A small image classifier, trained from scratch: arch convnext.
Rows from block 7 of a small image classifier, named by matrix and row number. Rows with one number belong to one neuron. Each number is 50 + 10 x the weight over its row's rms, rounded and kept within 0 to 99. All counts start at 0. After the name is the row's rms in percent of the matrix's.
After each neuron's rows are labels from the 100 images, of 14848, where the neuron reaches its highest value: "strongest on" is what is common among them. Only what is clearly more common there than usual is listed. The data: close-ups of made-up surfaces with and without defects. In brackets: how many of the 100.
# fc1: MLP up (model.blocks.7.mlp.fc1.weight, 480x160), inputs 0-159
# fc2: MLP down (model.blocks.7.mlp.fc2.weight, 160x480, transposed), outputs 0-159

fc1.401 078:52 51 31 64 38 44 55 67 48 51 48 54 44 50 50 52 34 50 74 47 48 47 49 51 51 57 58 52 56 55 64 44 50 47 49 41 58 69 50 42 65 51 70 45 57 50 55 51 55 48 60 59 45 54 37 46 54 49 46 38 38 51 53 50 46 65 52 33 51 68 50 62 49 39 48 44 39 10 38 48 27 23 33 42 58 61 48 53 36 32 40 54 53 65 52 54 41 72 42 38 68 59 49 55 38 25 51 59 47 50 48 52 38 60 44 38 52 74 59 51 61 37 52 49 60 52 45 57 44 52 51 50 60 56 54 45 50 45 41 50 47 45 49 61 32 56 64 34 65 49 53 50 52 52 51 60 62 70 51 47
fc2.401 096:39 50 57 51 49 47 54 50 42 48 50 63 57 50 55 49 23 62 50 53 51 60 41 37 50 51 50 50 47 50 67 50 50 50 51 47 32 50 50 49 50 32 52 53 60 57 59 48 57 52 50 50 50 49 50 49 48 00 48 39 63 48 50 49 45 47 51 55 61 47 50 56 55 63 60 50 50 50 45 58 50 49 52 48 51 52 71 50 53 55 51 61 51 50 44 60 55 45 46 43 40 59 44 51 56 50 63 43 55 52 54 54 44 50 55 51 52 62 71 51 55 33 47 44 51 50 58 52 70 48 54 49 45 43 49 52 51 50 48 32 44 50 59 61 54 50 54 53 38 50 50 45 54 50 52 54 35 55 49 41
strongest on: crack (58); woven cloth (43); carpet (41)

fc1.403 134:50 49 50 48 21 51 50 56 50 50 40 50 32 49 36 51 35 51 51 46 50 67 52 64 51 56 46 49 49 50 50 53 50 68 58 34 55 53 45 50 62 54 51 52 48 56 63 58 49 49 52 38 50 37 52 79 68 48 52 30 44 94 51 52 56 57 37 61 46 50 53 41 40 50 50 47 24 35 23 25 57 30 52 41 58 39 49 34 56 58 50 30 51 45 28 52 38 45 51 46 51 54 57 51 44 49 49 64 54 51 58 47 50 51 50 50 67 63 50 51 51 51 50 60 65 43 53 41 43 49 48 46 59 53 72 51 48 36 55 53 66 48 39 58 54 53 52 52 52 51 32 38 50 56 62 40 47 50 51 37
fc2.403 134:51 67 49 35 58 51 60 51 54 50 52 51 89 75 50 38 51 50 50 51 74 50 50 58 51 50 50 61 50 55 69 49 50 37 44 52 50 79 47 51 47 19 48 67 50 81 51 45 63 50 50 52 50 50 50 50 48 34 44 45 29 56 49 50 41 66 49 50 51 50 50 51 50 59 50 31 49 70 51 54 50 51 50 56 50 50 32 42 47 45 53 50 50 45 53 45 55 43 51 60 50 50 54 50 52 32 49 67 40 65 35 45 49 52 44 49 50 47 52 35 49 49 30 55 51 49 49 52 49 50 45 50 36 43 50 54 65 41 50 56 52 38 44 45 64 35 72 48 68 76 45 47 52 50 51 67 44 59 43 26
strongest on: hole (81); tiles (34); wire mesh (31)

fc1.178 094:50 62 53 66 48 52 49 64 59 48 48 50 57 74 42 52 41 48 45 50 53 49 47 51 53 50 62 52 55 50 52 58 55 50 50 50 51 62 49 46 50 47 39 50 50 50 44 52 50 48 58 50 52 45 48 73 50 56 38 47 50 62 48 50 55 39 31 53 51 69 47 53 51 48 62 45 50 50 65 44 67 50 50 08 58 25 53 52 48 82 50 35 46 36 26 53 41 55 50 68 69 57 48 55 53 48 47 40 38 49 62 49 50 51 50 47 58 50 35 47 50 50 48 69 51 53 66 52 50 59 50 49 51 39 62 81 49 28 19 48 42 60 50 56 56 49 38 52 32 46 50 50 42 23 50 36 50 61 49 47
fc2.178 084:38 50 58 55 61 61 45 44 50 35 50 44 46 50 67 50 51 53 63 47 49 50 53 48 50 67 51 30 73 50 48 65 49 44 52 60 53 34 50 47 49 58 28 48 37 48 50 72 50 35 50 49 78 51 29 50 56 50 64 62 29 50 43 48 56 44 51 51 49 51 48 37 49 49 63 68 52 50 49 50 51 45 52 51 49 48 51 48 42 21 47 45 60 66 71 65 47 50 50 22 51 34 46 50 38 50 65 55 52 50 50 43 51 50 74 50 49 44 20 68 46 52 53 50 65 45 49 47 50 51 76 54 65 76 61 50 46 52 51 54 50 31 45 54 50 36 50 50 56 46 50 52 49 47 42 50 65 49 50 66
strongest on: crack (97)

fc1.230 083:50 50 50 50 50 51 43 51 50 31 50 51 00 50 50 58 57 50 50 51 50 50 49 47 24 50 61 29 42 50 44 58 51 51 59 49 60 51 44 55 49 50 50 48 50 50 50 50 50 56 50 56 39 49 49 49 50 48 48 49 50 51 53 49 60 32 43 53 55 50 53 61 50 52 50 48 44 47 50 57 55 50 52 48 46 42 50 52 51 40 48 51 50 51 53 54 50 43 50 54 56 49 25 48 71 53 53 50 26 44 58 00 50 55 50 48 48 66 50 98 50 49 50 50 49 50 50 49 67 53 50 54 59 53 54 50 30 56 50 50 51 50 50 49 44 50 49 63 50 50 50 48 51 50 58 50 50 59 50 36
fc2.230 069:36 50 39 58 51 28 45 68 31 50 45 34 50 49 54 50 50 62 51 61 50 52 63 49 46 39 55 29 43 81 63 55 50 39 48 50 56 36 50 58 51 42 51 44 49 50 58 71 48 50 75 54 50 78 50 51 54 52 46 51 50 51 51 32 50 51 28 57 48 51 50 47 50 39 37 29 35 47 51 56 52 40 53 35 08 51 51 50 49 45 74 50 56 52 50 37 51 13 27 48 49 55 50 50 37 50 55 46 49 50 51 24 50 50 55 40 49 50 50 50 49 50 51 50 56 51 43 50 50 49 41 50 50 43 71 47 50 50 50 51 49 47 51 53 62 59 50 64 43 50 50 47 39 50 48 33 37 50 50 51
strongest on: carpet (50); bright spot (30)

fc1.423 098:51 50 51 49 47 21 27 51 51 54 53 46 40 48 52 50 33 44 47 49 67 59 26 55 41 76 52 46 67 45 49 37 40 50 78 31 49 60 51 32 50 54 46 48 54 68 47 70 54 48 53 38 41 65 68 36 52 50 51 53 49 49 52 53 55 51 50 50 37 44 53 50 49 57 51 24 53 50 48 54 66 47 46 51 78 49 44 47 50 55 51 51 54 58 50 53 49 44 45 43 52 17 49 57 56 63 50 49 50 52 55 50 52 65 50 46 48 51 55 31 49 46 73 59 50 63 52 47 69 45 62 57 49 50 44 54 39 50 50 76 49 47 49 46 56 66 53 68 50 55 18 49 47 52 42 50 44 50 47 51
fc2.423 082:34 49 75 52 44 50 72 50 50 52 49 50 29 38 40 50 53 48 68 67 48 44 50 46 61 55 49 50 45 49 32 51 45 49 60 25 50 48 51 45 40 60 50 50 54 23 50 44 50 61 54 48 52 42 50 46 50 15 58 50 78 50 50 47 74 49 55 59 67 50 65 50 46 51 50 36 48 50 42 70 33 50 51 39 50 53 52 50 49 49 50 50 51 51 34 52 50 50 50 54 67 40 50 50 50 62 47 50 51 48 44 57 43 53 55 50 46 51 49 48 53 49 50 52 33 72 40 50 58 33 98 56 44 60 42 61 46 43 50 76 48 41 51 51 54 60 51 43 50 30 50 48 50 53 50 57 50 44 50 50
strongest on: wire mesh (61); stain (40); tiles (27)

fc1.341 081:50 47 52 59 48 32 49 43 69 50 36 46 40 88 35 53 50 49 49 63 51 42 49 50 41 46 52 50 51 71 48 47 40 47 49 51 41 97 50 46 48 48 50 51 49 50 50 18 51 30 65 47 53 20 66 53 40 50 55 50 60 50 50 38 36 50 51 35 50 50 50 50 51 53 59 48 55 28 30 62 36 56 37 63 49 43 50 50 50 40 52 58 59 45 50 52 62 50 51 45 48 49 53 53 26 57 50 21 48 36 39 46 52 48 56 50 50 50 50 36 49 50 49 50 50 64 52 46 50 51 52 69 40 44 49 50 39 58 46 55 47 44 72 50 46 45 50 54 50 49 54 48 47 51 62 51 48 58 50 69
fc2.341 088:56 50 47 49 39 51 50 50 53 50 50 45 48 50 49 50 50 36 50 29 50 48 50 55 55 44 51 64 51 50 49 50 50 49 47 41 50 45 50 50 50 51 51 50 50 50 50 42 50 57 68 50 50 50 51 50 54 00 49 49 53 50 51 54 49 50 50 64 65 50 58 51 50 54 48 50 50 51 59 50 48 48 66 49 50 49 51 50 45 52 50 49 50 50 65 53 50 49 49 48 57 64 54 50 52 50 51 49 50 50 64 47 50 50 49 45 57 50 60 49 60 50 50 50 52 44 57 50 52 48 52 51 51 50 52 50 50 39 51 52 43 51 50 39 56 50 59 50 50 50 50 52 50 58 47 50 49 61 46 50
strongest on: wire mesh (67)

fc1.330 085:50 50 52 51 47 46 50 46 50 52 40 45 57 68 51 69 56 47 50 49 63 64 62 50 45 49 47 50 54 64 54 50 54 50 50 52 48 51 50 44 43 49 84 49 48 58 48 60 50 68 42 50 53 61 59 70 58 57 50 55 47 46 50 49 31 44 49 55 40 55 46 42 47 53 50 50 09 55 40 56 44 43 43 49 50 56 48 56 51 58 36 50 44 33 33 95 08 31 66 39 40 48 35 49 48 55 49 49 54 47 39 31 52 23 50 51 40 50 49 48 71 49 49 53 47 55 42 61 49 49 51 57 48 49 53 53 39 49 36 49 50 50 47 56 49 51 51 59 47 58 50 65 67 53 46 45 51 49 50 46
fc2.330 080:60 45 46 54 47 50 53 50 52 60 55 54 47 51 46 45 03 64 47 54 48 49 52 56 51 48 46 54 50 50 51 49 34 33 55 37 51 68 50 51 49 43 70 52 48 54 50 37 73 48 54 49 49 46 42 48 29 38 50 49 52 47 47 42 49 49 60 49 58 50 63 58 56 50 44 50 39 50 32 73 53 50 50 51 44 54 51 46 50 52 46 55 50 50 50 50 61 51 25 52 32 64 63 50 52 55 21 28 41 67 50 49 38 49 48 60 50 49 48 05 49 63 50 50 45 53 36 55 54 61 56 57 46 43 52 56 49 40 59 67 35 37 53 55 49 44 75 50 50 49 43 47 56 57 57 52 50 55 50 27
strongest on: tiles (61); crack (37)

fc1.212 131:56 69 56 52 43 61 49 49 58 54 50 66 38 64 48 50 49 63 74 54 47 51 65 50 52 55 50 39 45 50 47 54 49 54 30 28 65 38 47 50 30 32 51 39 58 50 55 32 27 57 42 65 49 54 50 50 66 48 48 20 50 59 50 17 59 51 49 69 50 69 69 56 39 30 48 50 52 48 47 44 49 49 45 43 59 57 44 51 50 50 46 60 48 52 50 53 59 53 47 43 47 49 50 41 55 51 46 43 52 49 56 50 51 58 44 49 50 57 41 50 49 50 49 57 47 49 48 33 34 48 58 54 74 43 56 78 55 47 38 45 41 49 21 50 62 57 43 38 63 49 44 50 46 51 49 32 69 54 57 30
fc2.212 173:47 48 58 48 50 40 50 46 50 53 52 49 50 50 50 49 30 48 50 50 51 55 50 39 50 50 50 69 42 46 51 50 50 49 49 44 36 51 50 50 36 50 49 47 68 50 65 43 37 58 50 46 55 24 59 50 53 20 50 50 69 38 50 39 47 47 59 50 73 47 67 48 39 55 51 45 50 52 57 75 49 50 66 50 50 51 62 49 47 49 50 54 47 48 43 60 59 49 51 50 50 50 58 61 77 50 36 52 58 49 47 55 49 64 50 50 50 66 41 45 64 50 47 59 44 50 52 50 85 29 92 59 36 43 36 60 54 36 50 50 31 56 62 46 50 61 51 42 50 31 51 65 53 51 55 73 31 45 54 50
strongest on: tiles (59); bright spot (54); wire mesh (40)

fc1.346 121:51 50 50 64 58 45 44 50 44 50 50 55 62 47 33 50 50 50 50 50 50 49 50 41 51 65 51 50 48 52 65 51 40 66 53 50 39 30 48 51 51 48 50 31 50 50 56 56 34 48 56 50 70 50 49 54 45 47 54 39 51 50 54 51 35 50 50 81 50 56 61 48 53 49 49 51 50 51 75 39 50 46 36 44 51 50 48 51 49 31 49 55 27 50 50 47 51 52 50 50 63 50 51 50 51 52 52 50 49 50 33 50 50 56 66 41 47 52 42 38 67 32 54 62 59 60 64 34 47 80 81 51 45 50 44 50 38 49 44 47 60 49 48 49 42 50 50 91 52 56 50 77 48 52 49 50 89 50 30 52
fc2.346 125:45 50 55 83 54 48 49 66 26 43 45 46 44 76 51 47 58 45 50 52 49 63 50 50 62 55 68 42 65 50 51 52 50 75 50 53 69 45 48 50 33 50 50 38 42 52 51 68 50 56 51 37 49 51 33 51 36 49 50 60 36 55 54 49 50 50 50 59 51 50 49 50 46 49 69 60 68 47 49 41 46 49 50 50 44 30 48 43 48 68 50 51 48 50 53 65 50 50 56 49 52 50 56 52 52 51 53 86 36 50 49 55 78 27 71 49 50 38 48 47 50 45 26 50 60 45 51 40 50 50 50 51 50 60 52 51 62 49 49 39 51 27 33 39 51 54 49 52 73 66 50 49 50 57 47 50 51 62 72 45
strongest on: crack (100); wire mesh (29)

fc1.255 106:56 53 52 50 51 41 51 51 50 42 48 40 51 46 49 46 50 49 47 51 45 57 26 59 34 55 46 38 52 88 53 45 51 47 49 50 45 46 54 42 48 50 52 49 49 50 50 50 50 57 49 50 51 53 47 49 50 52 48 51 47 50 58 48 54 50 42 48 50 49 51 50 48 51 53 54 60 49 41 52 45 48 51 44 65 51 47 50 50 50 41 50 69 49 54 54 56 49 00 50 48 43 50 45 37 50 51 52 49 46 55 35 50 52 50 46 50 28 50 51 53 50 93 50 48 49 62 50 50 54 49 61 50 77 49 50 47 50 50 57 49 50 51 43 50 50 54 53 56 50 33 46 31 40 56 43 54 48 49 56
fc2.255 130:18 38 47 49 50 49 50 46 42 50 60 74 37 43 43 41 34 74 53 50 55 45 49 33 50 51 50 50 47 50 60 40 26 43 52 50 41 65 48 49 50 48 41 50 50 59 50 42 52 50 42 50 56 50 50 50 41 26 51 50 50 50 53 50 49 50 51 51 71 38 50 42 75 50 51 51 59 51 48 67 53 50 71 50 51 51 43 48 68 50 48 50 62 44 43 41 50 48 52 35 31 80 54 50 82 49 50 50 50 67 48 48 40 50 50 45 60 38 43 44 50 55 07 51 43 50 46 46 53 47 54 50 50 50 23 57 50 47 52 51 46 36 63 49 60 50 52 44 56 51 44 49 66 50 50 52 42 76 44 50
strongest on: wire mesh (100)

fc1.153 110:50 51 50 19 47 49 46 46 70 61 45 48 51 48 49 56 51 57 46 39 50 47 40 88 50 52 49 50 60 61 37 44 38 53 59 52 47 51 50 69 43 52 55 57 50 50 49 52 50 51 31 50 30 56 39 55 76 50 52 50 52 60 49 50 55 45 48 48 50 54 52 41 50 50 70 50 50 43 42 50 50 49 51 36 50 49 49 45 50 70 47 34 49 81 05 77 47 43 49 27 60 62 54 52 42 51 53 51 72 50 55 41 50 55 52 45 43 53 51 48 48 49 59 53 49 48 47 54 49 50 44 81 59 53 53 49 50 48 55 48 46 34 49 51 48 52 47 51 50 38 52 49 51 48 50 52 50 52 22 71
fc2.153 088:48 51 31 51 40 55 50 49 46 33 50 40 56 47 42 49 52 50 75 27 57 55 45 86 61 56 43 31 59 50 43 55 50 68 47 67 56 51 48 56 50 49 40 52 54 51 72 46 50 54 50 45 60 50 48 47 50 44 63 51 48 49 44 51 50 15 50 18 62 49 49 52 52 47 51 57 49 39 56 45 32 47 42 51 50 52 44 37 50 48 50 51 52 50 78 57 25 50 61 50 45 30 59 51 54 50 48 79 38 54 51 50 50 79 50 49 51 29 48 46 50 46 48 50 47 52 44 19 59 45 50 49 49 51 47 50 51 49 49 50 50 48 51 43 50 50 37 29 50 41 49 45 50 50 54 50 55 52 67 57
strongest on: crack (95)

fc1.160 063:50 50 50 45 66 51 45 59 47 50 50 61 24 49 47 58 48 42 52 50 50 50 58 25 51 50 48 50 50 61 50 60 49 50 50 45 53 51 50 49 50 50 49 47 50 50 50 49 46 57 44 55 33 49 49 49 50 50 51 45 46 50 50 44 51 42 49 52 53 50 50 53 00 48 50 49 46 43 48 75 49 50 50 49 53 48 51 51 32 49 50 48 51 50 50 48 50 50 46 50 69 50 47 40 71 49 50 50 33 53 50 32 39 48 50 51 47 58 40 99 50 50 51 50 50 50 50 50 49 54 48 52 50 51 48 50 58 57 47 51 52 50 54 50 50 50 48 51 50 50 47 50 45 50 50 50 50 57 50 42
fc2.160 083:50 49 41 53 53 20 39 49 40 51 50 47 51 58 59 51 60 53 37 59 54 50 72 50 49 54 61 50 59 97 55 73 48 56 42 47 42 49 49 49 50 50 49 46 50 50 71 50 39 50 53 49 48 66 64 41 49 74 49 42 48 50 50 47 42 46 49 54 39 50 50 47 50 53 59 45 48 53 53 51 51 46 50 48 33 57 55 50 49 55 81 57 51 56 44 18 50 47 26 48 50 52 50 52 46 48 46 51 50 33 58 06 47 46 50 16 50 50 49 56 48 52 55 38 53 53 49 51 47 49 44 56 51 47 49 42 51 50 56 53 52 41 51 45 50 50 51 51 22 41 50 53 37 51 50 33 50 49 54 48
strongest on: carpet (71)

fc1.50 090:54 48 49 38 46 43 60 50 50 47 39 50 11 58 58 47 46 38 50 55 50 54 52 91 45 48 49 50 48 85 56 22 45 50 53 56 48 44 50 46 50 50 51 50 50 83 51 32 50 53 56 51 54 49 77 53 50 51 52 50 54 51 50 49 48 50 48 43 50 49 50 51 50 51 50 49 46 50 40 39 51 50 38 50 55 55 60 50 49 50 49 53 56 65 55 51 50 49 49 49 39 38 48 52 46 50 62 47 46 47 46 45 50 49 45 41 48 50 47 00 65 17 55 52 32 45 49 49 49 48 58 49 50 60 62 50 42 49 45 48 49 51 50 50 24 50 52 75 51 57 44 47 49 54 50 46 52 53 52 50
fc2.50 087:50 48 52 49 50 52 45 44 42 39 51 59 48 47 45 58 53 43 43 54 48 51 67 55 47 43 50 33 50 94 44 52 34 42 48 60 42 50 51 47 57 55 24 50 48 31 59 57 50 38 49 43 51 54 42 48 46 53 50 62 50 51 40 58 50 52 33 51 55 53 50 47 47 44 45 50 50 48 43 56 66 27 42 19 51 51 41 44 49 50 46 51 50 56 54 43 45 50 51 47 52 43 70 39 42 51 49 46 49 50 45 24 50 52 64 51 39 35 50 51 46 47 48 49 69 77 46 50 30 47 50 53 57 58 53 28 54 57 64 48 49 48 50 49 44 74 50 48 50 48 52 27 41 23 40 38 52 50 52 87
strongest on: tiles (43)

fc1.263 088:73 52 55 43 41 48 52 49 50 52 48 47 50 53 40 56 50 46 54 47 55 43 53 50 46 42 46 50 49 49 48 50 41 53 43 47 32 50 43 63 46 40 71 50 52 49 68 50 17 60 59 30 52 32 78 49 43 44 50 50 39 41 70 39 21 50 56 47 48 62 54 55 34 50 51 57 45 31 51 56 37 50 49 44 67 45 49 52 54 50 54 63 44 66 53 49 27 22 60 50 52 56 34 49 55 83 51 52 38 57 45 62 45 56 62 57 52 48 51 57 62 51 72 49 66 68 48 50 37 45 74 56 56 43 54 58 53 47 49 47 51 52 50 51 51 54 56 52 67 54 49 55 45 50 62 56 70 39 51 49
fc2.263 078:49 48 54 47 58 49 44 51 54 74 49 59 41 49 96 48 55 50 27 49 47 48 50 50 27 83 53 50 55 51 40 57 48 53 39 61 65 53 50 58 38 65 53 36 45 53 50 70 49 48 50 45 48 50 52 38 45 50 65 50 49 40 61 65 49 67 57 51 54 46 53 46 48 49 36 29 48 43 50 49 50 71 36 51 37 50 51 46 49 50 52 61 51 26 51 43 47 55 31 54 55 51 55 52 39 62 20 49 36 49 53 45 46 42 51 45 51 36 52 39 49 51 41 50 68 50 50 55 35 54 48 48 45 50 43 67 61 56 49 52 53 45 38 50 54 48 48 46 56 38 43 48 60 51 70 32 77 54 50 46
strongest on: tiles (39); stain (37); hole (29)

fc1.4 110:54 49 52 43 56 40 65 46 50 51 53 49 49 48 43 46 29 50 70 58 36 49 50 48 43 46 55 54 39 51 49 50 50 56 53 50 49 45 69 43 71 50 42 60 49 49 77 59 53 51 50 49 44 50 63 44 49 51 52 51 63 60 47 51 60 52 53 45 48 48 49 50 56 47 50 15 50 55 53 50 28 50 49 61 83 47 60 44 52 48 42 60 49 64 53 45 49 38 51 59 53 52 55 49 49 48 50 48 48 27 47 59 55 25 48 46 50 51 50 50 51 49 68 42 50 49 49 49 77 61 47 47 52 49 48 50 46 55 52 48 41 38 24 49 50 27 52 54 82 19 50 53 30 54 48 50 46 27 50 76
fc2.4 091:17 50 45 36 71 52 45 50 50 51 54 56 65 49 43 48 59 49 57 52 61 45 55 50 50 49 54 83 19 50 50 35 57 43 51 49 45 52 50 51 50 49 50 54 51 50 48 50 50 51 47 61 46 50 50 45 72 51 55 50 50 50 50 52 50 38 41 50 49 50 50 30 73 49 51 48 50 51 65 46 59 55 53 50 55 40 51 50 45 43 55 49 50 50 56 45 50 36 57 50 32 58 46 49 50 49 93 50 50 50 41 34 57 87 49 49 54 34 50 56 48 51 33 51 45 34 49 50 50 49 57 49 66 48 43 42 52 54 51 74 35 21 47 50 77 57 52 50 50 50 50 51 50 50 47 51 50 50 28 64
strongest on: tiles (69); wire mesh (29)

fc1.440 098:61 51 46 49 51 40 51 53 59 43 36 59 45 55 41 49 49 54 48 51 50 49 52 53 46 48 67 53 40 55 50 60 64 43 41 50 48 56 51 56 49 47 44 48 49 62 50 51 50 54 50 36 50 52 51 75 54 53 53 51 60 67 54 47 50 49 50 36 34 50 39 50 51 49 52 55 51 49 54 89 41 37 42 50 49 47 46 48 50 50 37 61 92 50 34 50 50 38 51 52 17 50 67 64 42 50 45 35 53 53 51 72 46 47 50 48 47 49 61 35 48 41 48 52 49 50 72 51 56 67 52 46 46 50 77 55 54 54 49 53 59 50 27 54 48 50 17 72 38 44 51 45 49 51 50 24 48 58 50 49
fc2.440 092:44 61 53 53 47 58 51 48 43 42 50 40 25 51 50 49 59 56 55 19 48 52 51 48 51 54 53 46 50 51 44 49 51 57 54 49 49 49 49 57 48 50 48 51 50 44 50 51 52 47 30 49 52 45 24 24 49 54 50 58 51 57 28 48 50 59 71 77 51 51 48 27 49 54 80 51 51 54 49 30 50 49 40 63 51 46 48 51 29 50 48 50 47 48 77 73 52 50 70 33 49 31 41 39 52 47 66 50 45 52 45 58 65 60 58 54 45 21 50 63 48 82 47 50 53 51 52 51 57 48 50 49 46 56 43 50 59 51 56 51 49 21 36 39 48 44 52 38 52 43 49 48 50 47 37 49 52 52 43 51
strongest on: crack (37)

fc1.344 067:50 50 51 55 49 51 77 50 44 50 43 51 67 50 51 42 50 34 50 52 50 49 52 89 48 46 47 50 26 51 44 39 41 50 50 50 49 54 49 49 50 45 48 50 51 49 50 49 47 48 66 50 58 48 44 71 61 53 41 49 50 58 45 50 46 42 38 50 50 50 50 47 67 48 50 46 49 41 50 27 47 41 45 54 52 56 51 50 50 49 51 52 51 58 50 50 50 50 50 48 50 55 50 32 24 56 50 47 66 51 36 81 50 48 50 49 41 44 49 00 59 50 50 51 50 51 62 22 50 55 46 63 50 57 53 50 43 41 50 55 53 50 51 46 52 45 49 49 57 43 50 72 50 55 51 44 53 55 50 51
fc2.344 042:60 35 35 50 51 17 08 46 51 51 35 65 48 47 49 50 68 52 45 52 50 41 49 79 50 35 52 51 49 87 49 52 57 43 42 48 52 50 50 50 55 51 17 42 50 63 53 48 50 56 51 47 48 88 51 51 49 51 50 53 51 49 49 51 47 26 52 56 51 51 50 41 50 59 63 35 51 76 50 57 56 47 52 31 29 44 39 50 48 50 50 50 40 50 48 35 40 62 50 53 64 47 58 43 35 49 40 50 55 49 51 56 50 50 45 42 50 34 63 61 52 48 49 31 54 42 49 45 52 53 38 53 51 51 52 52 54 39 50 50 52 49 51 42 49 50 51 50 46 36 51 52 37 54 52 50 41 48 51 49
strongest on: carpet (51)

fc1.154 120:95 52 50 50 52 37 44 43 24 49 30 54 38 73 50 45 48 53 51 53 46 86 67 72 47 39 44 50 52 49 56 38 55 49 50 50 55 50 65 47 39 50 50 49 55 50 49 50 55 46 51 49 50 50 54 54 51 46 52 59 49 49 52 48 51 49 60 49 50 53 51 50 44 50 50 32 18 52 50 49 57 44 50 41 73 50 50 52 50 49 39 60 28 56 50 51 15 44 84 50 39 49 50 28 49 39 50 49 44 53 56 42 52 50 50 54 54 50 22 46 50 52 59 50 56 50 53 40 55 46 49 46 51 51 63 49 51 47 55 52 50 50 50 52 49 49 46 55 52 45 40 53 20 48 43 52 57 52 51 43
fc2.154 113:50 45 48 36 59 46 52 51 63 50 50 43 59 51 50 50 66 11 42 55 59 33 66 46 42 60 50 49 61 50 28 48 49 51 48 51 44 53 50 52 50 54 53 65 53 57 51 53 31 49 54 51 51 55 50 43 34 51 49 52 51 50 50 50 47 50 23 50 51 50 53 51 61 53 53 50 22 51 75 55 49 63 57 50 50 51 68 46 50 51 87 47 64 51 49 38 58 48 00 56 53 66 49 48 53 50 50 50 48 46 41 42 38 48 50 49 49 50 38 50 49 46 50 50 50 51 50 77 51 34 47 50 52 49 56 49 53 55 50 28 49 49 47 58 49 54 54 48 45 33 50 45 50 50 51 43 50 44 31 29
strongest on: tiles (99)

fc1.333 135:51 51 43 54 66 51 35 49 35 45 33 52 60 36 36 54 64 50 69 51 51 56 50 49 41 66 55 50 43 52 65 51 49 76 49 30 49 40 44 53 56 34 53 43 51 50 59 45 31 57 54 48 54 51 51 53 50 50 50 40 45 51 52 50 50 53 45 53 51 51 66 40 55 40 52 63 35 39 50 50 32 22 51 50 52 63 35 50 50 39 49 57 34 63 50 50 48 49 54 39 57 52 50 41 52 62 57 50 30 50 42 47 41 42 73 48 39 67 59 50 91 21 53 49 63 54 61 44 55 57 51 53 46 46 50 52 44 53 44 53 52 48 34 49 33 50 57 52 71 47 51 58 49 51 58 56 71 50 21 57
fc2.333 174:51 37 54 52 55 50 52 74 49 60 45 61 48 50 33 37 48 55 50 57 31 59 23 50 50 76 50 50 59 50 63 49 50 56 51 58 55 41 48 51 38 49 61 49 50 51 55 69 44 63 54 50 50 55 38 56 48 30 65 54 47 50 57 51 40 31 58 53 72 50 50 58 59 52 70 59 63 62 39 39 14 51 64 41 40 33 49 51 60 50 63 50 46 49 52 64 50 53 51 32 50 50 54 50 51 56 50 68 36 50 49 55 52 45 73 53 49 46 33 47 44 51 36 34 45 42 53 21 30 66 46 49 49 52 52 50 67 50 43 42 45 49 32 49 50 49 43 54 50 49 50 34 61 62 49 50 50 53 61 65
strongest on: crack (100)

fc1.354 085:56 50 49 46 50 52 41 75 27 50 52 51 48 61 53 48 51 50 40 54 56 64 88 66 50 48 51 50 22 50 51 46 51 50 20 60 38 49 50 59 51 50 67 50 50 51 51 48 49 60 40 42 41 53 62 54 50 48 56 50 37 46 29 45 50 52 50 50 54 50 50 43 50 57 70 50 55 50 47 68 41 60 52 47 51 67 62 41 40 51 45 74 58 53 37 47 50 52 49 56 24 43 48 45 52 63 59 11 51 50 55 54 50 43 41 53 43 50 53 54 50 49 50 51 23 50 57 65 48 46 50 58 50 38 51 50 56 58 43 91 47 51 49 50 55 53 29 44 51 51 47 58 50 37 51 50 50 50 54 52
fc2.354 070:56 50 59 47 58 55 44 88 50 56 46 40 45 65 50 48 48 51 38 45 53 50 46 47 33 65 27 39 51 49 48 64 58 52 42 53 50 50 47 77 48 55 51 41 46 64 46 47 51 47 32 50 53 38 39 49 44 02 38 50 51 73 47 28 50 68 48 50 50 49 52 59 49 51 53 50 49 40 51 43 31 50 50 50 41 50 46 51 33 45 63 48 46 60 51 56 50 25 57 48 51 39 52 49 53 56 44 79 50 50 52 59 54 50 60 51 53 45 47 44 53 50 46 66 77 50 52 50 51 49 45 44 43 51 48 49 50 37 55 48 33 47 31 55 42 51 66 32 54 49 38 51 50 50 43 37 40 45 57 52
strongest on: tiles (50); smear (49)

fc1.246 101:60 55 52 47 46 23 51 40 25 49 38 75 47 83 52 51 56 60 49 50 54 54 60 51 42 50 36 50 50 50 55 55 45 45 50 40 53 31 52 36 55 50 46 50 51 52 51 55 50 24 53 51 40 47 64 51 50 56 44 50 68 67 43 31 42 28 50 74 30 50 51 54 49 60 50 50 50 51 40 51 53 50 50 52 48 22 48 46 29 50 50 50 65 16 50 49 37 68 50 54 71 50 53 41 58 35 48 48 52 24 35 53 47 53 57 63 62 50 49 52 65 69 51 50 51 50 57 50 50 60 43 44 41 43 53 64 46 45 52 40 57 54 48 55 58 51 49 53 52 61 47 43 50 43 50 41 64 46 55 43
fc2.246 097:49 52 49 48 39 50 50 51 51 49 51 57 53 50 72 46 63 73 50 38 50 50 46 59 47 57 40 50 62 44 53 36 41 60 42 44 48 51 49 52 35 53 47 50 56 59 69 41 50 58 50 52 50 56 49 75 46 00 76 49 59 50 52 57 39 46 45 27 53 44 50 50 49 53 44 49 77 44 47 47 26 51 54 50 55 50 39 54 58 50 52 51 50 51 52 64 51 43 56 46 45 51 48 56 51 55 67 50 51 54 50 72 39 51 55 49 59 48 51 48 50 22 50 47 39 45 56 33 49 51 51 49 43 52 45 50 51 37 47 50 61 51 48 43 69 49 45 48 49 39 50 50 50 50 42 57 56 57 50 45
strongest on: crack (98); woven cloth (30); brushed metal (28)